config.yaml
train_examples: 203450
image_size: 64
loss: "softmax"
encoder_arch: "densenet"
encoder_norm: "batchnorm"
encoder_depths: [10, 10, 10]
text_encoder_activation: "swiglu"
text_encoder_mlp_ratio: 3
text_encoder_head_dim: 32
text_encoder_qk_norm: true
optimizer: "nadamw"
steps: 2300
batch_size: 128
epochs: 1.4
lr_schedule: "cosine"
Rows from block 2 of the image encoder of a small contrastive image-text model, named by matrix and row number. Rows with one number belong to one channel. Each number is 128 + 32 x the weight over its row's rms, rounded and kept within 0 to 255. All counts start at 0.
After each channel's rows are labels from the 100 images, of 14976, where the channel reaches its highest value: "strongest on" is what is common among them. Only what is clearly more common there than usual is listed. The data: close-ups of made-up surfaces with and without defects.
# conv1: bottleneck pointwise conv (encoder.blocks.2.conv1.weight, 128x128x1x1), inputs 0-127
# conv2: growth 3x3 conv (encoder.blocks.2.conv2.weight, 32x128x3x3, transposed, each kernel summed), outputs 0-31

conv1.90 [140  81 119 172 175  82  90  74 118 114 120 158  85 120 107 126 122 153  91 161 101  85 122 131 133 150 119 115 133 169  80 138 162 183  76 175 112  57 125 138  69 143 123 114  98 135 162 150 144 110 161  19 100 140 141 157 141  64  92 106 119 155 137 163 144 127 105 154 120  70 123 129 134 144 162 126 133 121 102 153 122 111 179 186 178 131 184  79 126 131 127 139 121 154 143 176 127 143 169 165 190 106 149  91 100 120 174 149 169 131 163  57 131 146 142 154  86 141 127  87 151 102 118 142 160  83  74 101]
conv2.90 [104 126 145  59  63 125  89  66 103 145 104 106 154 105 149 165 160 111  59 114 136 121 138 152 161 133 111 135  66 137 133 116]
strongest on: scratch; circuit traces; leather

conv1.65 [ 99 136 123  74 190 101  74 122  90 133 111 138 106 142 133 156 164 166 121 178 106  96 120  99 146 102 168 153 130 105 182 143 159 154 138  43 128 125 115  97 139  88 159 228  92 115 142  86 134 172 118 223 138 114 181 141 130 136 202 123  75 161 188  86 141 108  62 131 156 147 155 163 132 132  84 125 108 144 161 158 101 103 133 104 131 114  97 134 137  86 147 135 195 159 127 122 100 138 114 109  95 119 135 132  84 116 135 122  81 135  55  93 106  95 138 163 103 135 171  92 132 131 163 127 131  99 146 135]
conv2.65 [118  85  34 110 192 141 183 135 159 119 102 132  77 133 150 118 113 116 164 148  82 100 120 116 110 108 109 123 126 116 108  79]
strongest on: specks; tiles; hole

conv1.26 [128 151 153 132 144 110 148 133 144 136 137  96 189  86 100 109 139 147  92 182 204 148 112 123  81 128  68  48 144 139 145  81 127 147 136 172 136 137 102  60  94 113  75 187  75 125 121 106  94 136  97 196 139 131 190  84 195 128 144 122  82 139 145 160 115  79  88 130  99  89 166 106 129 104 142 170 122 128 158 143 145 149 142 148 141 122  86 142  69  95 160 165 195  90 128 146 179 126 126 171 173 170 106 175 144 174 165 167 107 103 108 138  84 110 111 147 101 102 134 174 125 126 103 122 125 148 121 154]
conv2.26 [ 84 105 115 136 124 108  88 127 113 120 116 166 123 134 105  85  66  41 121  87  73  91 110 130 123 107 182  80 132 122 113 136]
strongest on: specks; tiles; brushed metal

conv1.115 [169 129 108 143 102 104 152 185 121 117 156 134 155  85 131 149 113  85 168 104 125 100 161 106  83 145 119 136 144  75  98  98  88  92 132 109  59 152  96 100  94 140 131  85  89  73 141 109 136 122  84 197  82 132 130 172  80 113 150 155 140 133 108 154  82  56  93  88  78 141 156 183 136 150  61 108 115  88  95  75 126 149 138 101 122 152 163 136 145 109 114 121 145 122  89 127 158  98 114 126 145  97  57 166 111  70 144 112 107 102 119  70  99 109 114 160 102  95 102  53 122 144  73  86  78 146 156 124]
conv2.115 [127 211 133 132 198 105 141 139  99 193  98 118 110 156 145 159  86 109  78 110 115 104 110 144 134 161 172 142 128 124 130 174]
strongest on: wire mesh; carpet

conv1.29 [114  90 128 158 132 139 124 128 130 137 103 154 126 140  61 161 189 170 148 173 159 177 140  69 124 127 111  70 117 146  81 126 143 111 198  57 181 163 127  88 113 110  76 181 116 164 175 154 152 152 156 184 105  59 150  62 127 152 144 127 157 116 122 139 135 101 153 120 134 162 138  97 102 109  92 158 123 121 139 149 119 114 128 112 126 151 156  77  86 138 178 139 172 152  82 179  73 110  69 166  79 180 116 131 118 111 176 141  79 119 160 163 120 114 110 116  95 122 162 131  70 155  84 100 121 142 162 136]
conv2.29 [127 121 110  91 180 149 139 207 190 143 133 124  68 132 134 117 100 120 127 110  91 106  74  68 138 119 151 134 154 143 158  89]
strongest on: wire mesh; scratch

conv1.64 [173  76 124  84 124 101 105 125 155  95 194  80 154 111  80  61 129 110 100 163 149 130  93 106 153 110  95  82 106 112  88 103  92 163  50 108  71  88 105 104 136 131 121 122 111  76  91 115  94 124 130  89 191  68 167  75  84 136  77  81 143 196 111 146 144  83 127 140 114  98  85 155 121 136 156 112 102 158  81 129 132 152 134  79 124 174 161 124 101 120 131 143 164  69 117 120 167 117 113 136 176  98 121 135 108 151 153 111 117  89 136 126 135 117 149 123 139 128 156 126 162 128 169 179 147  54  94  74]
conv2.64 [ 88 106 143 102 134 104 138  44 119 172 124  90 177 158  97 121 150 101  67 178 123 154 179 110 137  86 140 127 142 148 112 146]
strongest on: specks; tiles

conv1.44 [105  91 114  66 142 129 123 122 129  93 128  87 118 148 145 100  85  78 164 132  98 118  67  90  73 129 100  71  62 128 134 114 127  65 131  85  91 112 147 124 110 158  86  81 136  93 122  86 107 115  81  99 217 142  93 136 153 172  52  90 115 136  61 134 173 138  79 185  84  79 150 159  89 156 117  94 126 132 117 119 132  77 123 131 125 131 128 136  97 166 146 142 169 169 155 157 147 139 131 113 140 152 102 146 166  89 112 104 166 130 158 126 121 131 108 166  85 126 181 201 133 131 130 182 132 141  88 148]
conv2.44 [110 150 158 153 129 115 132  60 129 184 144 134 178 142 106 178 143 113 114 185 144 171 205 131 111 116 154 163 118 143 174 127]
strongest on: crack; tiles; hole

conv1.4 [134 132 114  97 155 138 157 157 188 141  92  93 107 106  90  92 103  98 115 183  30 149  86 126 107 107 128 166 112 119  99 130 142  73 125  84  86 203  97 120  98 153 169 147 115 131  41 133  89  86 127   5  99  80  94 110 160 111 136 104 118 123  83  98 138 177  85  96 101 138 115 151 148 157 172 134 149 101 111 151 132 148  77 108 118 105 149 135  95 118 124 186 162 156 105 172 101 136 133 131 117 118 106 130 174 109 146 156 168 144 184 143 108 176 131  96 150 123 157 167 141 124  90 138 115 136 118 116]
conv2.4 [148 182 107 163 148  89  79 129 123 136 150 123 155 104 138 176 159 107  67 138 131 112  86 122  95 154 183  57 131 148 150  91]
strongest on: scratch; bright spot; tiles

conv1.52 [ 77 113 141 164 147 143 138  52 112 118 173 143  64  70  95 152 124 138 111  76 129 127 139 145 150 176  80 131 152 106 132 116 133  92 104 129 179 134  93  63 156 117  96  96  92  85 168 173 155  61 171 157 109 118  77 150  89 173  99 142 136 119 124  77 142 141 154  70 144 186 184 106 156 153 111 109 149 107 141 129 163 112  62  81 117 149 165 115 117  81 127 116  89 111  95 121 143 170 123 105  89 146 171 141 193 113 105 107 116 124 119  94 101 124 137 143 169 169 116  90 195 150 119  65 141 109 155 148]
conv2.52 [128 117  63 127  21 125 119 150  98 122 105  89 120  93 112 129 119 158 129 115  80  98 112  64 112 111 135 144 106  83 128 130]
strongest on: hole

conv1.30 [157  66 159 130  58 136 168 113 199 144 149 104 184 123  83  99 167  98 136 163 100 173 167 157 148  95 116 111  82  90  91 140 152  86 180 214  81 129 129 196 140 105 170  71 172 116 121  82  90 121 154  54 120 123 137 163 155 145  98 130 154 125 124  99 122 125 148 154 108 133 108 115 107  83 158 137 127 165 125 160 147  90 104 182 105 128 119 148 148 170 149 101 138 125 154 151  93 102 106 152 126  82  98 182 118 124 164 159 126 129 173  99 116 159 189 130  99 108  83  86 154 113 114 124 162 166 128  83]
conv2.30 [152 115 131 140  60 136 135 106 105 101 131 136  71 145 112 119 124  89  89 103  92 115 144 120 152 132 117  24  91  86 146 157]
strongest on: tiles; hole

conv1.66 [127 105 167 142 148 130 159 122 182 113 162 107 158 130 113 102 131 161 129 133 119  89  96 165 183 108  29 124 131 126  95 160  59 168 166 131 119  95 111 188 169 117 111  48  73 159 115 122  78  99 169 127 154 131  96 135 172 173 147 161 119  92 162 111 124 103 151 145  81 180 175 101 141  97 172 175 107 134 152 141 125 144 165 103 138  58 110 134 106  66 150 127 157 113 153 155  93 106 157 163 125  87 115 136 108 164 148 152 119 145 131  62 143  88 152 125 165 155  66 188  85 113 161 136 132 121 151 118]
conv2.66 [144  90 128 127  85 115 138  29  86  57 138 122  89 110 115 104 148 117  73 136 113 119 161 114  76 141 153 108 114 121 146 126]
strongest on: tiles; hole; brushed metal

conv1.108 [100 188  80 175  81 114 171  69 128 161 138 100  98 111 151 117 159 190 113  75 126  90 122 115 177 148 155 116  83 128 119 158 145 144 137 136 178 106 113 143 109 121 137 126 123 162 157 152 118  95 142  33 161 142 129 120 154 135  54 157 128 124 142 135 159 158  97 138 144 100 107  99  65 129 196  83 130 111 124 102 146 100 109 157 124 127 157 106 120 111 172 114 138 127 154 137 153 160 155 134 117 122 145  98 149  69 148 146 184 147 107 173 177 105 151 142  88 105   0 163 125 126  53 142 124 109 108 132]
conv2.108 [100 190  84 117 103 159  59  96 114 139 101 120 150 115 118 128  84 117 168 143 157 119 198 170 100 141 127 141  89  98 171 117]
strongest on: hole

conv1.58 [162 136  98  88  71  80 143 107 116  63 121 116 129  64 176 117 141  60 137 126 162 168 139  90  93 110 150  81  96 109 117 140  70 159 100 114 136 155  87 120  84  89  96 103  92 103 149 140 107  83  97 155  88  97 156 156 141  99 101 158 137 163 122 182  88  92  78 128  39 115 165 125 107 154  50 117 110 107  73 142  91 130 112 103  92 143 149 107 110 102  88 165 103  98 104 113 143 155 139  80 111  50 113 115  68 153 119 119 122 145 133 121 151 101 116 123 101 111 153  84 126 134 126  63 144 169 160 119]
conv2.58 [137 217 124 143  97 101 135  90 153 145 119 109 157 141 110 165 111 122 104  58 139  89 134  97 151 191 178 139 116 121  98 153]
strongest on: specks; tiles

conv1.94 [126 108  52  83 153 130 147 125 131 157 102 174  62 201 126 139 147  92  99 138 175 157 145  91  66 169 126 128  99 125  93  90  59 196 126  88 101 141 106  98 120 138 108 129 128 146 136  83 172 120 117 157 157 131 153 132 184 148 123  95  89 137 159 184  96  99 144 114 137  88 139  93 147  79  86 169 126 102 128 102 140 150 142 152 155  86 207 151 163 124 136  86 123 172 109 149  98 170 127 101 125 108 124 155  67 134  87  88 115 122  60 179 147  76 149 114 167  82 123 115 155 163 111 117 107 103 164 107]
conv2.94 [116 170  66 117 156 147  99 124 128 153  92 146 109 148 159 111 116 130 157 105 101 158  94 131 131  38 162 161  67 150 145  90]
strongest on: hole; tiles

conv1.121 [ 93 121  86 159 199  75 100 177  83 111 167 113 107  90 119 210 121 122  73 152 151  67 152 136 130 159 169 130 162 132 113 148 122 203 120 110  87 104  88 151 116 105  98  97 121 156 174 111 176  94 172 161 149  81 123 171 128  73 132 148 148 133 156 150 109 142 103 135  85 127 163 125 181 110 101 133 107 111 163  97  81 187 157 118 169 138  74 142 169  86 120 110 123 156 138  97 118 158 153 146 134 102 190 120  94 144 154  60 145 139 137 187  64 110 120  97 145  83 116 125 110 107 147 146 129 133 112  76]
conv2.121 [ 97 111 103 105 109 161  95  78 101 108 118 174 100 110 196  95 141 119  69 130 100 122  75 111 168  79 174 123 132 134 149 100]
strongest on: hole; tiles

conv1.36 [118 100 118  38 136 109 120 154 134  47 108  94 138  75 112 146 129 133 112 104  93 111 201 128 168 127 103 130 149 140  76 118 131 120 125 155  68 123 136 157 142 155 143  60  82  77 126  74 142 157 112 147 119 117 123 138  50  94 144 102 134 104 103 119 105 143 116 135 168 134 104 145  95  83 108  94 100 103  91 174 114  62 101  91 151 114 111 127  95 123 116 162 104 158  77 107 138 102  55 165  87 106 103  89 109  74 107 129  96  88  53 132 122 134 150 140  65 124 109  54 109 137  87 111 149 122 104 138]
conv2.36 [103 170 141 104 185  98 182  78  85 181 118 149 118 146  93 167  92 103 102 123 160 111 132 109 183 171 160 128 153 107 112 139]
strongest on: specks; tiles; brushed metal

conv1.13 [104  71 107 139 131 118 106  87 149 111 100 156 103 146  92 128  67 150 152 128  93  86  78 104 167 116  84  76 154 153 145 105 139  79  67 117  60  47 167 102 156  92 115 125 122 122 111 152 157 164 131  61 111 128 105  87  99 163  86 123 118 103 148 148 159 102 130 122 141 150 105 199 150 187 133  92 142 128 106 100 115 123  64 132  81 135 108 149 142 119  57  97  99 172 109 135 104  87 110  82 163 106 132  76 116  75 135 155  90  82 164  71 118  87 119 127 109 136  97 128 148  83 115 158 101  74 114 133]
conv2.13 [122 150 172 138 191  73 174 120  98 161 142 107 173 169 129 150 122 117  69 167 135 162 143 161 131 128  79 144  97 109  79 138]
strongest on: specks; wire mesh

conv1.11 [121 112  82 116 128  97 124 118 124  99 184 157  96 107 105 107 138 152 151 151  77 133  72  94 178 136 147 162 118 132 162 172 102  85 119 154  86  72 115  83 109 182 146 180 100 106 139 162 102 170 131  18 117 147  91 105  88 161 120 123 122 142 136 113 156 126 125 135 163 136 133 148 126 187  83  92 137 213 156  90 118 192 117 112  60 170 149 116 137 149 103  98 148 130 122  99 148 100 163 122 180 107 128  94 123 118 162 169 141  87 182  91  89 124 108 159 136 153 162  52 153 121 114 131  89 119 119 172]
conv2.11 [109 180  95 153 137 107 116  49 116  89 110  91 159  98 139 130  83 123 141 176 120 137 128 124  75  88 108 127  95 132  58 113]
strongest on: specks; tiles